Weights of a small sound classifier: activation silu, depths [3, 6, 6].
Rows from block 11 of a small sound classifier, named by matrix and row number. Rows with one number belong to one channel. Each number is 500 + 40 x the weight over its row's rms, rounded and kept within 0 to 999. All counts start at 0. Numbers have three digits each.
After each channel's rows are labels from the 100 clips, of 14848, where the channel reaches its highest value: "lies over" is the class under the peak. Only what is clearly more common there than usual is listed. The data: single English command words and digits, spoken by a formant synthesiser in many voices.
# convs0: first width-5 conv (model.blocks.11.convs.0.weight, 192x192x5, each kernel summed), inputs 0-95
# convs1: second width-5 conv (model.blocks.11.convs.1.weight, 192x192x5, transposed, each kernel summed), outputs 0-95

convs0.172:498445543483535496459470413527478547526474559513397490467566481510504455459540530476441532508540513528469502529575532550546473459507474535522482450484500508439508462539465592503429507491478422497526485480459489500478521543554532476567455512475520515453482479518500516474536511459471513450
convs1.172:405488453442413516529518497511481454512495405535547494485338496485498475477481501549520472529471478469472516468500541531491535532458565506465528417497525484590503547446533412504513456530478460431519504508493500537510535565511465455378502522554489514510484535485532524617534513502545484481
lies over: /ɝ/

convs0.110:530498513518488499445499594525472520556529515432627433584511464511490513471448478537499441518500479496531452493558515552483501507493455496532496509443451440496405526515475497542474469522483471470526527523538533569533538460453491490583507515569443496515479474470531490504544513515509444444
convs1.110:507499540489447461530513420531520528495451460557450455471516495559538547462471535407515508483504496508452488428495492412483561519522526493464493532433443525599518523531549532513519537402448486557464492471470512427517477572464550505467513564499491483508423516536536408478537500551493546503
lies over: /oʊ/

convs0.56:526563514533523528358504495506563513450487498478542485486505483589442453490501472538477532524560428504575562448473510505421498540498436513533546491465475483534522555508498466524486476499500425563571491527415517453486506500535489431457516584482488539587472468526473467482447523493535468490
convs1.56:526605453518462449459484485524515472492546497552477528445475486424565550536539449534541497475481529524555503518483524535563511462501543552517406518471497478475488530489506554562517482535550467490514530455523557562451499474523525572498586526495503506513559581425473505502538505442485515492
lies over: /p/

convs0.163:499443564533495547517556536516508505470535519503527534581483447548456494470381499478455595494525496523529508515528478537425449520541499482519514436477515477557474468468488575524462474498452456517506544491529468490492513456469480529570459487568493503493446410580487478489478538511548640517
convs1.163:441576529511512517476529491515457477457584504465454452490564498534494528558515466469512489549505537465422450479375462482548514479533552487474552533454504488537511502488493486516504505523545493476468446480457512509451528502467469582528479481440502450519548485451445529553471443524487446472
lies over: /t/

convs0.123:495582517489492532503552505466546546497561536458540479519473559514440446488484535440465499448476472490521579519483522485527550531500503370418522464505500554502547488528500542510505487506524468532529504502446405527534514466489475456480452589529465417525601470500478471522525504537467493493
convs1.123:523505504482464502508499558529477493519551596499508512502503496527487523474496533517532519544515526523587437570498502540443449479506503500475549486497527533484454559497548448489494572529465519566518494497511540509488567488481534438529485495518528510482426540527554555513516544493507524491
lies over: /æ/

convs0.104:478447561501548489528514497477510536525559500541510529530509506528490525530466535500491484487531494499523475492539432473494468539521438451532540420456472494538425494525476528521503578492535557431455505566533455543467574542418537510500453500519510495500509407476486506509550430554466422464
convs1.104:517519462490439491457571483465449559505442475479425482452457419530473467510446514445474513533478487495494523462466542480543499527506503467490562521418423522601513535492501443488566483470522435510504509471432515485520515492525496466477550480569568488479442493420593474463434504479494548540
lies over: /t/

convs0.128:512518500503476548497539490478480501496562443410503434543493472497416485553470504555485496459492488478452584525441573525534488591515431464536439541467457529519586495482538496519458523418622501493483480479459496554501487544501398512518498499466488548511483528547487585474528437510471468477
convs1.128:497547518416513512462451543482460480505452505464550486439540516489470508524492470397468520464442462552468422459475486507525478504515452505547514492499521424500443555504514571498503472524396418476439521473507426384484548485487481424480488477558463452527463503487494435497471495498501454501
lies over: /p/

convs0.29:496554532488511522499575466510537521487497566547514485526503549518495511502491488542473421537574539469562473549502479524495465549417516471510443427398562513466490443549453550514463436510485418536547479511484471487514484529476483474474483491467493525479469448486505545515543517513454522568
convs1.29:537515489488448487505485450513537521490518564487550564507477514470406486542506460505498541472511484499427521532502549567509552528654487496461480524550424486489580496509534441564552513515500544460487514468512503555497558459523405507518553535563499490500552565472472612504437504500494529458
lies over: /ɔ/

convs0.154:492523567514523506502581566557501523500522537427532432493497368598528517471560507451486545483502453451429490519459502531410476450532557523476501523512483533509484561431495542529450509562505497451493497499551545448548529512440470495464480494536489409554482544511554527549494493446482435617
convs1.154:526456498446505565484461349475530507487530491507448545471419541434484472575505534451495525517492537493445488485526484546538521479525501477510424540504496506538496496466479483491552542531522438535451539501420462505524563528531482517463512481492447493446560524517452572484537541396523485421
lies over: /ə/

convs0.184:501509510444501544402473495477471499504585534512525530536524496543427534534464523533546535582525554465503516470425510449402512492486550512511488503500536469467482488521510431518465430531495420485520465499544506431504549510499549488548467473491502514459472421481591451528458473502489451493
convs1.184:560513553475529540565575469603533574533435461483493511557556493512492494512527472551472579490569464512524521562605472535535554565516477503577530505489536530531497530460461541462453527526562552542500488529519545596533458509454477503476468514535523477532549531475482557477504562636547540471
lies over: /ɔ/

convs0.15:481501488460531524444483409535562509533503518453487551500488416522533498526497500490480475573540520554442487442531510487490586547556438446563488477487486546535548448466526515540528500550498468480527526564539511423502444447531480465504493550513490539462560473496495446503486521530543423491
convs1.15:563526509518503462412478458505526471446510525539475477457474503418486531469493536500493479485472470479487452463487506521519496469511477501478442535552495466430526421533509486507467486423479485491476511406480544562418500585577501516461567569516478507511541566487472424455504505385559490418
lies over: /p/

convs0.84:547534519452460579487548506493477561476420490462449506476518528467534490507575386478479522520470554510477560472430532529454450483470503472478489530503499520522481474414537484521565494527474558544474457511484507466500522534471450458552388495537545518517454511507549568657493510513389476519
convs1.84:481435461523542568479475539574512448528509483577522462510508487467475512471399535482485506498535510455530491491564450526488526543445503552500509437499470518494472470562483498496497500515477522459497501515468474450559484457532526552466595533440502496485503425496516566460463514444546522492
lies over: /n/

convs0.117:475457567424505537433503421468500537473517524506484483500550526578501502508503515540518499495541510448472489524446562435463526506514457447543515504535434533447494428516507488537493464523520463551492441517514475503537564498507503583514408500542507568426504389475487476529515482507531462503
convs1.117:575480577567549567678552523481547499534493508540536491578481532433529470493518583487524487556483556528548541491546476448503563541446493534495468519502506521513502470475482480460476511494502499496472519478500529532484418526512467422503516441521554462472489507515487419567566533543469529499
lies over: /aɪ/

convs0.31:459505512550537456492541450397519541497508510507481469487524590503476500479505520409508520547550471482515533603473534560562558522488514460483478399548487503539572538539523441475497503528444481568511495504515452442482473428551467410523482525456514466493497480499456532537558499499523545430
convs1.31:439474545438425486566410573486506509494449585492505536526449517501494534407480561541490482565530529451489540509477492434378453460513535459397492507471548563493520579537578552470446512491510565506565491438484577475527527451493541484479522506533465550572423489538579481504537518530540519501
lies over: /æ/